config.yaml
model: "model that answers yes/no questions on an image's attributes"
dataset: "seven-segment displays showing three digits"
train_examples: 195000
image_size: 48
crop_scale_min: 1
horizontal_flip: false
translate: 0.06
questions_per_image: 8
encoder_arch: "mlp_mixer"
encoder_norm: "layernorm"
encoder_norm_position: "pre"
encoder_activation: "silu"
encoder_mlp_ratio: 2
encoder_parallel_block: false
encoder_inner_norm: false
encoder_drop_path: 0.1
encoder_patch_size: [8, 8]
encoder_conv_stem: false
encoder_layers: 16
encoder_width: 192
fusion: "prefix"
fusion_encoder_width: 192
fusion_encoder_layers: 8
fusion_encoder_norm: "layernorm"
fusion_encoder_norm_position: "pre"
fusion_encoder_activation: "gelu"
fusion_encoder_mlp_ratio: 2
fusion_encoder_head_dim: 64
fusion_encoder_fused_qkv: true
fusion_encoder_bias: "none"
fusion_encoder_qk_norm: false
fusion_encoder_parallel_block: false
fusion_encoder_inner_norm: false
fusion_encoder_positions: "rope"
fusion_encoder_connector: "mlp"
init: "kaiming_normal"
residual_init: "scaled_by_depth"
optimizer: "soap"
beta2: 0.99
learning_rate: 0.0016
beta1: 0.9
shampoo_beta: 0.99
eps: 1e-08
precondition_frequency: 20
max_precond_dim: 512
one_sided: false
adamw_lr_other_params: 0.0027
max_grad_norm: 0.5
max_steps: 10100
batch_size: 384
epochs: 19.9
lr_schedule: "linear"
final_lr_fraction: 0.05
warmup_steps: 500
weight_decay: 0.4
adamw_weight_decay_other_params: 0
Rows from block 9 of the image encoder of a small model that answers yes/no questions on an image's attributes, named by matrix and row number. Rows with one number belong to one neuron. Each number is 50 + 15 x the weight over its row's rms, rounded and kept within 0 to 99. All counts start at 0.
After each neuron's rows are labels from the 100 images, of 14848, where the neuron reaches its highest value: "responds to" is what is common among them. Only what is clearly more common there than usual is listed. The data: seven-segment displays showing three digits. In brackets: how many of the 100.
# fc1: MLP up (encoder.blocks.9.mlp.fc1.weight, 384x192), inputs 0-191
# fc2: MLP down (encoder.blocks.9.mlp.fc2.weight, 192x384, transposed), outputs 0-191

fc1.139:63 46 50 49 69 62 55 25 49 23 61 59 18 66 61 37 63 48 71 39 77 33 67 17 51 54 60 41 33 44 46 60 55 42 53 66 45 34 53 29 40 63 78 69 45 38 70 87 54 46 48 60 39 46 46 35 52 59 39 44 55 48 72 35 55 52 45 75 73 61 46 41 57 72 57 62 54 44 70 44 59 49 57 54 64 57 55 67 33 42 80 28 35 78 53 52 43 44 51 79 32 55 92 22 41 38 37 69 40 45 32 40 43 45 65 44 47 38 38 52 58 60 37 24 40 58 78 37 37 39 35 75 64 37 39 55 63 58 70 49 20 38 52 54 45 31 45 52 66 17 25 68 50 53 58 43 49 36 46 35 52 57 56 34 78 57 52 22 37 61 35 59 32 25 56 46 72 28 36 24 42 55 53 37 67 47 39 40 68 90 28 28
fc2.139:68 54 48 52 37 26 35 63 61 52 60 14 67 14 74 58 59 37 27 74 62 43 70 69 38 69 31 62 22 46 45 50 35 51 73 65 51 56 72 47 58 24 50 42 52 64 49 46 45 48 58 37 63 31 51 65 48 61 49 66 64 56 38 44 38 52 66 19 20 45 55 35 48 28 58 61 73 49 24 52 30 36 43 78 63 27 48 61 27 39 45 52 62 45 67 75 30 66 44 24 53 52 37 65 54 50 36 61 90 25 32 56 51 75 34 51 72 67 56 55 61 33 50 48 51 51 40 79 56 53 45 58 43 35 65 34 16 51 47 67 76 58 59 56 46 29 43 69 27 53 67 46 51 56 48 62 35 73 38 47 60 47 48 61 65 30 56 45 76 62 26 43 65 49 54 47 41 13 36 42 17 67 30 56 50 48 49 62 54 44 67 24
responds to: dark on pale (89)

fc1.317:67 46 49 59 10 44 71 43 54 42 42 54 26 54 50 51 63 43 44 55 28 52 57 28 35 24 43 43 49 74 45 47 31 23 56 51 86 54 41 55 42 23 43 41 52 48 56 42 70 44 62 63 49 73 35 39 40 45 59 08 55 66 74 42 45 54 71 25 65 30 42 33 38 43 47 59 61 16 27 59 57 46 57 24 41 54 36 73 52 34 42 52 45 53 34 60 46 56 52 60 54 35 42 60 31 58 58 45 50 87 60 55 47 40 41 70 61 37 62 38 54 70 28 48 43 60 38 47 76 49 67 36 37 47 61 60 57 20 41 59 50 75 51 54 56 50 61 57 45 55 40 53 28 34 63 74 48 59 30 21 48 45 26 69 38 37 32 50 37 59 51 53 46 56 38 52 35 39 50 59 53 50 79 55 17 52 39 92 84 30 89 11
fc2.317:47 50 61 54 69 53 20 58 51 52 40 52 73 66 54 46 45 54 41 45 64 68 46 75 51 58 68 54 33 17 34 52 48 71 42 46 41 51 32 51 58 54 35 70 59 34 54 65 32 56 37 44 49 33 53 60 70 62 55 73 64 67 53 71 45 46 10 58 63 35 57 58 55 34 40 53 51 74 79 63 43 60 53 65 42 38 28 38 42 72 28 51 31 66 51 49 60 51 42 43 49 70 35 37 53 51 46 59 45 51 43 30 61 47 94 36 37 52 60 46 56 52 69 74 85 29 70 47 37 35 34 99 32 40 60 33 67 88 52 55 59 16 34 52 50 69 36 33 39 50 52 61 52 48 57 32 58 41 69 42 33 48 51 37 57 55 32 47 70 41 71 42 58 33 49 35 32 69 57 56 57 47 56 70 51 90 48 16 30 33 17 46
responds to: glare (60)

fc1.240:55 72 33 54 61 63 55 57 69 72 60 10 57 60 54 64 44 73 59 44 64 42 32 35 51 39 65 27 61 53 54 29 44 66 50 27 40 75 86 71 28 26 45 61 69 51 81 30 40 39 49 51 39 31 54 40 22 29 39 35 56 55 30 64 47 55 75 49 50 73 27 70 82 29 40 57 62 54 36 46 46 69 60 66 65 79 28 50 63 61 50 33 55 47 56 45 67 48 38 55 56 46 77 58 61 57 56 27 74 64 73 51 46 51 61 78 60 48 68 74 51 62 62 69 60 86 42 45 37 38 39 50 41 44 47 61 32 65 55 42 37 56 43 37 57 47 43 50 64 28 28 43 58 46 70 23 55 71 53 57 37 89 45 27 62 56 46 31 58 37 67 29 50 24 43 59 32 72 46 64 47 51 74 38 70 43 49 32 44 67 40 38
fc2.240:57 42 66 32 32 36 14 28 41 57 51 89 66 50 41 40 63 48 46 44 87 50 61 64 41 53 62 48 36 50 30 47 42 62 44 60 31 52 29 38 79 41 66 66 42 73 11 51 44 46 38 37 62 72 51 71 33 53 82 51 33 50 86 39 57 52 74 20 59 25 40 46 62 46 46 39 55 61 71 50 58 34 34 57 36 27 62 58 46 58 63 70 59 57 23 47 38 57 63 15 09 28 18 41 59 67 44 72 61 52 61 50 43 39 21 46 36 43 60 39 61 49 43 34 41 19 45 62 46 37 40 62 50 65 56 46 61 53 36 45 67 56 37 49 38 04 62 57 50 47 38 48 49 52 50 55 48 49 39 23 61 51 67 72 31 55 61 42 35 78 38 48 46 53 46 22 51 44 45 38 59 50 49 30 38 60 72 65 63 43 60 38
responds to: the digit 0 (68); second digit: 0 (40); first digit: 0 (29)

fc1.105:50 28 56 46 47 61 56 53 49 27 71 35 44 58 60 38 02 46 38 59 60 42 56 67 68 59 38 59 17 63 43 63 49 53 51 45 26 49 53 40 58 78 34 57 46 49 71 44 51 50 62 43 65 45 54 53 42 72 54 31 33 67 49 70 32 34 43 53 62 37 55 61 53 09 57 73 40 59 49 60 31 30 52 93 38 75 65 51 61 64 32 54 56 44 48 58 71 53 71 77 54 19 67 46 35 48 43 32 44 47 36 49 41 51 60 26 45 40 61 56 82 56 75 34 20 54 66 30 58 09 44 65 68 41 00 58 64 30 58 55 67 92 44 33 65 51 65 63 57 53 40 47 48 29 53 65 60 47 36 32 54 38 62 68 48 51 41 39 48 24 64 24 47 36 70 61 62 55 32 60 66 45 41 55 52 62 60 41 50 58 59 43
fc2.105:52 76 81 57 52 26 26 76 28 53 40 53 38 51 31 68 53 35 65 45 36 72 70 45 27 60 61 49 44 74 62 44 60 57 39 31 57 67 41 78 34 65 48 56 64 60 25 56 62 14 48 55 56 37 66 18 51 30 22 48 46 39 77 51 57 46 56 64 54 53 44 68 58 40 68 44 73 65 42 56 32 52 34 52 45 56 32 45 60 35 49 33 59 61 29 37 45 76 12 40 41 45 46 56 43 58 70 62 64 40 62 52 58 34 39 58 76 64 62 55 37 36 30 65 69 38 58 66 12 52 51 34 17 41 75 34 64 49 47 63 47 68 56 79 80 61 38 52 67 56 60 60 54 29 58 48 31 58 44 69 41 53 41 49 76 39 69 34 61 56 64 51 54 54 26 42 53 29 74 67 34 50 34 84 59 27 51 20 60 63 42 61
responds to: the digit 0 (58); second digit: 0 (35)

fc1.220:55 46 36 49 33 46 54 28 86 46 43 53 59 33 39 70 73 60 45 44 12 58 50 74 53 38 31 24 48 47 66 72 52 54 56 56 39 48 54 48 33 51 68 43 24 57 52 12 62 63 51 27 69 47 66 58 25 86 42 35 33 61 51 66 77 29 25 40 35 32 47 34 28 55 26 36 65 65 38 51 30 70 42 74 52 59 58 54 65 49 56 75 61 54 42 74 49 76 26 41 40 16 77 66 61 59 15 37 29 49 41 38 47 31 79 50 28 50 32 49 47 42 65 44 29 51 61 34 73 52 45 45 73 54 44 57 46 39 53 45 66 47 56 56 59 62 45 75 42 65 44 38 42 74 58 23 68 58 56 44 39 57 56 42 60 48 34 59 44 49 50 49 54 26 62 65 44 46 60 61 93 47 27 62 44 77 59 55 65 34 62 60
fc2.220:44 41 63 51 55 47 42 74 37 53 55 45 52 41 45 35 47 38 63 52 33 43 42 41 45 84 95 59 34 45 57 50 67 46 35 37 79 66 53 61 28 38 42 55 73 36 56 41 52 69 59 28 17 79 52 28 50 23 52 64 43 49 67 39 19 78 68 52 48 88 47 41 59 62 40 64 30 43 57 43 68 42 68 68 42 68 46 63 41 39 44 59 29 20 74 15 59 71 57 45 54 55 63 33 58 30 76 49 56 29 57 41 44 50 36 40 65 56 45 55 41 27 52 54 86 23 32 48 40 49 60 66 33 49 63 33 75 53 43 69 49 64 60 49 31 40 44 41 38 61 68 58 54 41 46 73 35 27 37 76 80 35 58 60 43 42 74 32 43 46 39 49 60 82 49 46 53 61 62 27 48 46 68 47 74 69 49 31 45 60 41 29
responds to: the digit 0 (55); blue glow (47); third digit: 0 (32)

fc1.110:40 59 60 39 43 41 58 51 41 60 53 19 20 50 76 19 22 56 67 53 58 24 66 53 08 65 69 43 29 44 34 36 72 43 47 81 36 58 60 18 44 59 54 44 34 49 25 60 58 61 32 56 68 21 71 41 41 56 50 55 54 56 48 46 51 41 24 57 48 72 59 52 23 67 45 60 73 47 64 33 77 53 53 42 45 48 41 58 53 62 62 42 50 39 77 99 49 65 40 40 65 56 53 71 43 37 44 49 43 44 36 50 70 62 65 62 28 27 74 66 45 49 53 45 45 38 87 41 67 52 47 40 67 40 53 51 56 25 48 30 57 31 47 44 30 19 41 47 58 29 57 36 48 49 41 50 50 35 61 52 39 68 73 35 50 52 28 41 29 31 46 72 31 43 43 61 59 35 10 48 37 36 48 64 60 30 58 66 33 43 61 52
fc2.110:50 66 71 67 44 28 46 42 64 46 27 22 63 50 62 63 59 79 45 42 33 46 91 48 40 63 58 79 75 75 57 75 61 62 53 59 45 66 49 52 42 28 41 46 40 56 46 58 43 35 12 39 46 30 49 43 74 68 63 15 63 52 56 42 56 52 70 42 47 18 46 57 52 26 28 60 59 51 61 54 49 66 54 41 46 64 37 66 55 31 46 74 72 81 32 50 53 55 29 50 47 36 43 46 00 65 52 80 40 45 78 49 46 34 67 62 17 54 48 48 49 51 65 66 47 75 26 58 38 48 31 33 58 54 31 45 42 41 68 60 72 59 31 45 39 15 32 43 41 68 38 31 35 72 30 44 68 42 26 33 28 59 43 49 58 45 51 38 58 55 54 48 58 43 28 51 27 44 61 48 45 59 69 42 39 61 49 52 36 33 49 45
responds to: the digit 0 (64); dark on pale (37); third digit: 0 (28)

fc1.39:15 37 28 51 16 78 41 71 38 64 23 53 40 40 34 39 60 44 52 65 61 53 35 45 41 40 63 50 56 46 61 15 67 39 49 49 47 45 53 62 18 76 44 39 61 71 50 54 39 51 26 41 37 32 58 71 81 45 40 42 52 25 45 23 64 62 46 42 70 86 49 46 58 51 33 29 33 70 39 37 35 69 62 50 45 62 55 48 53 66 41 59 64 32 62 61 60 48 48 34 25 41 72 53 38 31 24 56 26 22 42 71 55 72 27 68 49 67 09 64 50 61 42 23 47 57 48 45 54 35 67 62 44 39 73 53 52 45 34 78 70 68 46 57 71 72 46 58 42 40 51 42 67 49 51 63 40 61 83 63 43 40 80 66 75 35 36 45 57 47 50 56 55 51 25 35 56 33 53 59 52 67 46 67 31 60 37 42 70 60 54 37
fc2.39:34 13 42 56 61 61 62 52 51 51 67 50 44 37 51 73 26 54 53 46 41 59 42 38 65 48 66 33 45 38 49 59 58 52 83 52 61 49 71 41 45 31 34 59 22 48 17 69 70 51 60 47 46 58 31 23 47 66 66 36 51 37 55 52 25 52 54 55 33 02 62 75 13 54 64 47 64 37 72 59 48 39 48 28 69 67 14 42 49 41 61 45 66 65 53 36 66 35 31 51 64 40 17 30 39 52 55 52 16 45 61 39 45 45 51 49 58 28 63 36 59 72 36 79 63 38 33 35 56 65 22 25 54 46 42 57 30 67 54 51 76 43 53 58 60 49 48 44 43 51 50 31 38 52 59 41 50 70 35 19 31 65 58 24 47 24 66 49 46 61 48 32 64 72 63 32 63 56 72 38 32 16 64 48 47 68 53 65 60 61 37 58
responds to: glare (80)

fc1.217:55 74 23 42 59 23 59 68 49 49 63 37 45 49 07 41 44 53 65 02 54 19 51 37 22 53 57 39 55 43 58 47 61 41 51 65 38 58 51 57 62 39 41 56 32 32 39 71 67 63 46 79 51 44 26 55 44 60 59 61 50 68 53 28 64 43 45 85 44 56 46 39 46 59 38 58 74 68 52 37 52 48 48 53 55 51 28 46 90 48 55 33 60 31 50 52 27 68 31 38 59 59 85 45 53 53 62 58 43 35 35 58 46 74 57 51 34 29 58 67 52 43 31 31 54 58 75 26 48 46 75 28 62 60 37 31 41 31 33 20 54 42 70 29 38 30 43 28 38 54 51 38 58 39 15 37 45 55 53 55 35 34 51 57 58 49 48 42 48 61 38 35 85 52 15 60 56 49 42 58 72 71 53 69 54 29 53 52 12 55 66 53
fc2.217:74 44 67 76 50 57 51 35 70 54 30 78 36 60 69 32 42 47 55 84 70 53 73 32 54 47 61 46 48 36 48 52 66 46 48 48 82 90 42 50 41 73 51 43 61 54 53 54 32 47 37 25 65 37 62 39 61 61 88 61 64 69 57 48 44 52 38 30 44 58 45 39 46 30 60 57 35 59 45 53 59 59 33 53 33 63 46 69 32 40 79 30 75 61 38 43 40 47 52 53 48 56 19 44 34 28 46 64 55 61 54 63 60 43 53 60 06 49 43 48 59 67 67 41 27 90 47 47 69 46 33 38 60 56 63 80 62 64 54 34 51 90 32 70 42 46 53 62 78 42 55 33 25 53 59 62 49 52 45 49 43 85 36 69 53 41 41 54 45 55 72 34 37 41 45 39 43 30 40 46 24 52 42 56 41 26 58 84 53 44 24 35
responds to: white glow (45); style: amber glow (35); first digit: 0 (26)

fc1.314:50 36 52 04 47 64 57 42 44 60 61 22 37 67 65 36 59 58 59 44 39 58 56 38 59 45 51 50 53 74 30 67 59 36 61 56 00 62 62 30 63 50 45 49 45 49 62 42 56 46 48 54 54 56 59 50 61 43 61 51 38 46 60 71 62 61 83 35 56 69 37 47 55 55 33 52 77 78 13 63 09 68 33 70 44 45 49 57 77 64 58 48 52 31 54 50 46 39 44 53 36 32 42 71 59 60 48 63 23 65 52 50 17 61 50 73 30 33 36 31 43 32 62 48 44 44 50 68 54 59 73 36 40 43 49 58 40 49 61 72 53 50 56 55 49 67 61 44 36 09 48 26 65 28 60 58 28 57 59 44 44 73 56 65 32 27 38 32 41 29 79 31 44 23 53 53 61 34 66 46 44 60 32 48 37 31 51 52 69 51 17 77
fc2.314:31 56 51 44 61 48 54 40 58 13 72 76 54 48 22 59 28 47 51 63 50 64 18 66 36 58 78 48 32 31 50 72 48 56 18 37 41 32 48 57 37 51 06 71 52 37 27 56 83 40 39 46 30 36 50 47 42 57 55 54 50 58 22 49 36 63 49 61 45 42 64 70 76 49 47 58 22 68 40 33 56 45 43 61 59 46 70 50 30 17 43 50 43 59 47 33 65 62 83 27 43 64 20 61 36 51 57 60 37 32 76 43 74 74 42 31 49 38 54 69 71 50 56 61 49 36 60 47 40 53 26 56 43 55 53 47 42 58 62 43 39 45 49 51 48 80 48 46 60 44 41 46 51 28 57 39 55 44 58 51 55 48 15 35 36 50 65 72 69 52 71 22 51 60 64 51 18 57 50 33 36 64 49 79 24 65 61 45 23 43 54 21
responds to: dark on pale (92)

fc1.225:62 58 50 60 47 25 39 80 38 39 66 64 24 60 51 49 34 50 41 35 57 43 60 45 34 77 49 45 48 43 43 63 44 42 78 11 80 40 59 54 60 25 18 64 34 50 59 47 40 39 49 51 61 45 44 45 30 33 36 49 31 52 43 60 33 38 64 73 28 48 49 76 73 28 44 63 81 54 39 19 47 38 42 63 33 31 48 59 35 53 27 26 29 49 26 56 58 45 53 56 45 45 55 57 42 68 27 57 54 73 66 43 42 28 50 44 43 69 48 63 40 33 50 36 51 55 37 83 40 63 44 63 65 62 48 32 54 51 68 32 30 59 60 33 37 40 31 47 55 36 45 75 24 33 76 65 54 76 21 24 29 32 49 58 66 64 40 42 36 53 54 17 22 27 55 47 64 68 21 43 31 49 73 55 30 45 28 62 52 60 38 61
fc2.225:62 31 48 54 72 62 54 39 44 46 14 38 81 56 48 38 66 45 49 54 34 50 42 54 34 43 71 63 28 75 25 46 74 49 47 56 45 44 33 14 62 32 55 63 66 56 55 72 58 37 72 50 52 56 42 37 99 44 50 48 41 53 93 22 35 38 37 56 61 33 42 45 55 08 56 66 63 71 59 66 31 55 55 42 41 60 61 59 65 32 48 49 55 61 35 33 58 45 55 36 41 46 42 62 64 45 76 42 57 45 63 66 71 47 60 51 68 37 62 39 61 40 40 32 47 67 29 33 38 59 41 46 21 69 22 70 65 31 56 65 41 36 44 42 66 34 52 46 41 54 61 44 62 48 21 26 25 26 52 74 31 56 64 33 40 28 56 62 61 43 51 59 51 23 43 28 30 58 67 72 41 31 31 41 72 56 73 47 38 60 40 51
responds to: the digit 0 (86); second digit: 0 (63)

fc1.235:31 43 47 30 32 69 45 63 22 65 60 24 41 51 51 40 50 24 57 42 29 41 54 57 51 73 40 46 48 57 40 65 53 62 71 76 67 55 39 37 64 16 63 59 46 60 40 47 47 53 44 82 70 54 51 36 38 31 36 30 38 56 49 63 50 34 20 73 58 12 60 70 17 60 51 63 76 52 43 25 51 57 49 61 52 39 68 33 61 38 43 55 61 65 67 51 59 44 73 55 62 47 53 37 26 74 47 40 52 24 40 61 55 42 65 57 66 23 46 59 58 49 63 14 54 63 49 91 71 51 58 38 71 39 39 53 21 82 58 29 55 39 57 59 86 60 57 41 57 52 47 73 70 59 43 54 47 65 41 52 31 40 58 40 61 24 66 61 52 38 39 42 63 22 50 49 53 48 41 77 66 22 50 49 32 41 45 57 39 43 14 34
fc2.235:73 26 43 66 72 42 59 40 70 48 00 69 57 26 39 59 70 35 66 37 42 59 50 42 33 35 39 47 73 42 65 44 51 41 52 46 39 55 63 44 46 89 64 61 48 46 62 62 33 49 54 73 53 54 69 51 64 51 79 58 60 49 43 58 45 59 69 59 53 58 46 47 60 20 60 59 38 33 52 66 51 56 40 34 74 44 30 75 49 71 37 61 45 47 37 37 40 59 58 49 59 64 61 51 43 39 59 63 64 95 48 62 44 57 60 48 29 74 44 27 50 60 25 73 51 20 50 86 63 43 54 55 58 67 66 27 78 60 37 82 67 67 40 45 26 29 63 44 64 65 42 33 39 77 45 34 70 51 43 64 63 65 61 51 39 65 27 40 24 56 36 68 40 35 46 53 56 54 38 45 49 72 57 37 73 48 59 40 50 73 78 76
responds to: dark on pale (51)

fc1.372:65 46 46 64 44 43 44 46 06 77 62 42 57 40 56 37 75 53 70 50 29 60 57 39 59 58 42 41 42 78 71 36 29 42 58 55 79 45 72 34 51 29 38 61 50 44 32 68 58 38 25 44 39 51 47 62 59 50 04 65 67 38 68 62 47 50 25 65 42 28 57 28 26 55 76 23 63 43 57 56 36 49 30 60 25 67 34 34 46 38 63 21 47 57 62 64 44 48 68 67 49 35 69 42 61 62 51 33 47 42 22 38 21 59 53 57 00 55 33 80 44 51 32 51 43 59 31 62 57 67 33 43 35 29 47 50 57 49 44 82 75 26 28 63 35 47 32 51 46 46 65 71 41 55 56 50 59 42 52 49 49 36 47 44 35 32 76 52 42 63 27 37 68 38 49 39 51 38 63 56 47 26 52 63 44 40 61 41 65 54 27 55
fc2.372:48 42 55 57 68 41 34 79 76 41 26 44 55 65 49 41 64 66 25 85 65 44 26 37 41 38 37 50 73 41 40 43 78 60 34 26 28 50 55 86 46 94 39 50 36 72 63 48 68 44 49 63 78 23 67 39 51 36 82 32 40 52 41 43 52 48 55 30 70 52 42 62 58 35 57 58 19 50 47 42 62 47 68 39 65 51 63 55 48 43 60 62 33 41 50 48 53 49 42 49 30 61 37 48 52 35 76 49 58 74 45 69 67 63 50 34 71 22 21 38 41 55 58 16 56 49 68 31 47 40 61 62 62 62 43 47 42 30 60 53 39 67 65 47 62 64 33 66 46 32 50 52 51 55 26 48 15 60 42 45 53 41 22 47 68 46 36 61 49 65 64 50 08 55 70 67 36 62 35 46 74 56 55 35 54 56 39 23 35 47 50 23
responds to: white glow (68)

fc1.142:55 30 49 43 52 53 32 59 38 50 28 15 46 40 27 57 48 69 72 72 41 42 32 61 47 24 34 64 53 65 40 47 58 54 58 53 44 25 40 21 27 45 66 64 56 48 38 28 41 31 40 59 26 54 36 74 38 40 34 48 64 39 41 59 50 45 40 36 52 57 33 40 29 46 26 60 68 47 31 56 59 50 52 42 29 62 50 48 34 23 59 63 40 45 67 61 40 67 34 58 74 49 64 14 52 38 62 58 23 57 79 61 67 63 71 61 51 62 39 08 47 84 31 14 61 48 31 34 44 51 53 44 52 70 24 68 49 83 55 49 51 39 44 57 46 46 38 63 69 57 44 39 60 39 46 71 40 62 64 25 17 51 49 63 52 49 47 20 26 58 19 44 48 68 28 61 63 60 43 24 35 61 42 42 71 62 59 36 60 60 65 32
fc2.142:47 42 54 70 50 52 74 60 65 57 76 57 38 32 79 76 50 48 38 15 59 78 52 48 41 54 52 40 69 26 54 54 45 36 84 62 57 58 56 47 62 15 34 42 50 59 44 64 41 55 31 57 72 36 73 69 46 38 68 57 33 77 65 34 15 61 63 61 51 71 55 60 83 58 63 43 37 49 59 38 55 59 50 38 84 29 47 54 38 57 71 71 42 64 41 46 82 45 73 52 32 33 52 69 46 38 31 34 68 42 17 51 36 42 34 59 52 41 64 66 53 21 50 51 44 53 67 61 59 62 31 76 53 34 59 25 42 45 66 53 49 49 42 46 75 40 76 27 33 42 27 30 49 55 44 54 58 28 38 54 47 64 30 51 61 31 61 65 52 59 68 25 45 29 61 45 27 43 31 49 64 46 77 71 39 28 41 67 44 57 59 40
responds to: the digit 0 (67); third digit: 0 (42); style: amber glow (35); first digit: 0 (27)

fc1.93:70 45 56 61 29 68 60 68 53 54 32 65 40 38 09 31 65 41 64 20 28 36 27 47 44 65 35 65 53 52 56 57 34 52 52 39 62 32 56 46 36 40 26 74 54 56 32 08 46 39 41 30 37 51 53 91 29 30 37 52 44 59 56 35 56 55 43 47 68 53 47 25 33 63 30 32 30 47 41 46 36 60 21 68 61 56 31 50 54 37 77 27 49 66 33 49 51 59 51 39 51 31 34 59 66 56 53 60 63 74 68 71 21 63 46 46 34 43 37 57 26 41 44 28 57 69 22 42 09 31 45 51 25 69 46 42 57 63 65 80 39 41 28 40 45 31 51 64 56 52 40 51 49 41 77 64 67 46 69 34 17 46 51 78 38 45 60 36 48 47 73 44 37 69 55 55 39 61 44 23 53 56 57 45 48 60 51 50 46 31 57 36
fc2.93:28 52 53 28 48 44 57 51 67 18 57 44 55 34 85 68 45 56 28 38 73 48 56 43 29 27 43 57 38 88 27 36 48 40 44 78 35 62 19 61 46 35 62 60 41 56 53 72 45 39 39 48 37 39 40 50 51 03 51 35 73 37 53 48 61 60 64 50 66 55 34 61 88 36 49 51 70 46 46 44 59 39 62 49 40 73 52 54 75 77 44 51 68 57 50 30 44 19 48 53 40 72 44 50 32 48 43 20 55 43 63 57 86 49 40 56 37 36 41 39 47 64 72 51 56 39 60 47 50 46 52 67 88 71 34 64 44 38 68 30 52 49 31 42 39 33 46 27 54 31 38 58 48 46 27 63 65 43 32 18 53 39 56 45 33 63 59 36 18 46 39 58 30 26 35 36 62 61 54 49 41 59 61 37 56 68 36 50 47 85 62 65
responds to: the digit 0 (63); red glow (48); first digit: 0 (30)

fc1.247:84 35 52 39 31 65 51 52 45 49 59 67 67 44 77 13 52 44 49 63 64 38 53 86 68 34 52 40 54 74 56 66 34 28 50 44 88 37 40 27 66 66 50 62 54 43 59 36 45 53 61 62 54 18 39 26 18 41 54 48 37 48 55 61 46 52 50 52 41 12 57 34 62 65 39 71 65 74 41 42 64 36 56 52 48 56 27 70 66 42 34 20 40 56 55 37 26 38 37 44 35 42 61 25 60 45 21 68 37 47 59 64 79 18 51 40 55 61 31 49 43 37 56 84 34 40 65 62 62 50 49 48 71 64 58 43 43 59 49 40 42 50 60 69 61 56 35 59 65 34 30 42 59 23 65 30 35 54 23 60 29 37 72 27 25 73 70 37 54 51 40 60 31 76 37 56 41 35 53 62 46 47 30 43 31 41 56 57 55 38 38 47
fc2.247:21 51 35 52 42 50 52 63 66 54 08 34 51 37 39 76 42 33 45 51 53 51 58 38 48 51 68 44 70 38 69 35 46 65 52 66 36 73 70 56 44 48 64 58 46 59 77 57 41 46 29 30 59 63 51 89 83 69 50 54 63 47 46 60 48 57 51 37 53 65 56 41 25 31 63 59 21 53 65 68 59 60 29 65 41 41 36 53 37 57 58 93 46 80 59 59 47 51 36 45 64 75 43 42 47 23 69 52 45 36 41 41 51 70 51 77 29 47 45 58 48 39 53 44 66 51 72 63 39 62 73 48 64 34 35 50 45 57 53 54 79 29 29 47 56 60 67 91 47 65 53 30 52 52 24 32 57 26 45 34 73 70 57 58 73 70 46 58 42 47 28 81 54 13 52 64 40 58 31 31 43 39 50 67 59 38 56 58 79 69 61 42
responds to: dark on pale (96)

fc1.353:50 37 53 80 43 38 47 65 41 54 54 60 40 21 25 50 32 65 72 52 49 53 21 35 68 63 43 60 41 38 68 36 60 50 35 66 35 41 40 55 52 57 41 34 48 51 47 50 44 56 26 47 55 49 42 59 69 48 23 45 77 25 52 37 53 36 78 73 41 76 78 46 54 09 56 40 41 66 73 53 35 61 61 34 54 38 52 61 75 27 69 48 36 56 39 38 53 43 47 43 37 48 61 55 42 57 60 62 29 57 64 51 48 61 36 52 21 39 45 34 32 51 57 56 48 52 63 44 48 55 63 45 42 55 70 62 37 61 55 68 63 57 50 26 23 41 25 48 59 61 58 63 40 84 64 49 39 41 45 39 55 47 39 40 51 40 21 45 41 51 47 67 45 59 60 56 49 36 40 96 98 55 45 43 81 99 62 19 51 50 59 39
fc2.353:00 55 48 44 25 35 70 32 42 63 99 36 73 66 45 45 48 64 43 65 57 41 64 49 46 43 52 37 43 64 35 26 53 51 66 31 76 85 72 54 57 34 50 35 69 43 71 40 55 57 47 58 65 40 44 28 51 47 67 54 51 66 35 40 37 52 68 45 44 21 44 57 55 50 19 67 58 27 45 62 62 70 20 32 71 36 42 46 35 72 39 44 47 75 44 65 57 57 59 54 60 48 38 69 68 35 65 47 62 34 57 29 64 53 68 40 52 47 38 65 51 64 75 44 33 60 33 29 46 56 77 15 56 66 47 49 46 40 35 45 60 54 36 43 44 47 56 65 45 48 51 67 57 44 48 56 58 44 61 61 45 50 62 63 35 75 72 51 56 48 51 36 71 83 50 32 33 67 51 24 34 51 53 41 39 19 52 35 74 34 31 41
responds to: glare (72)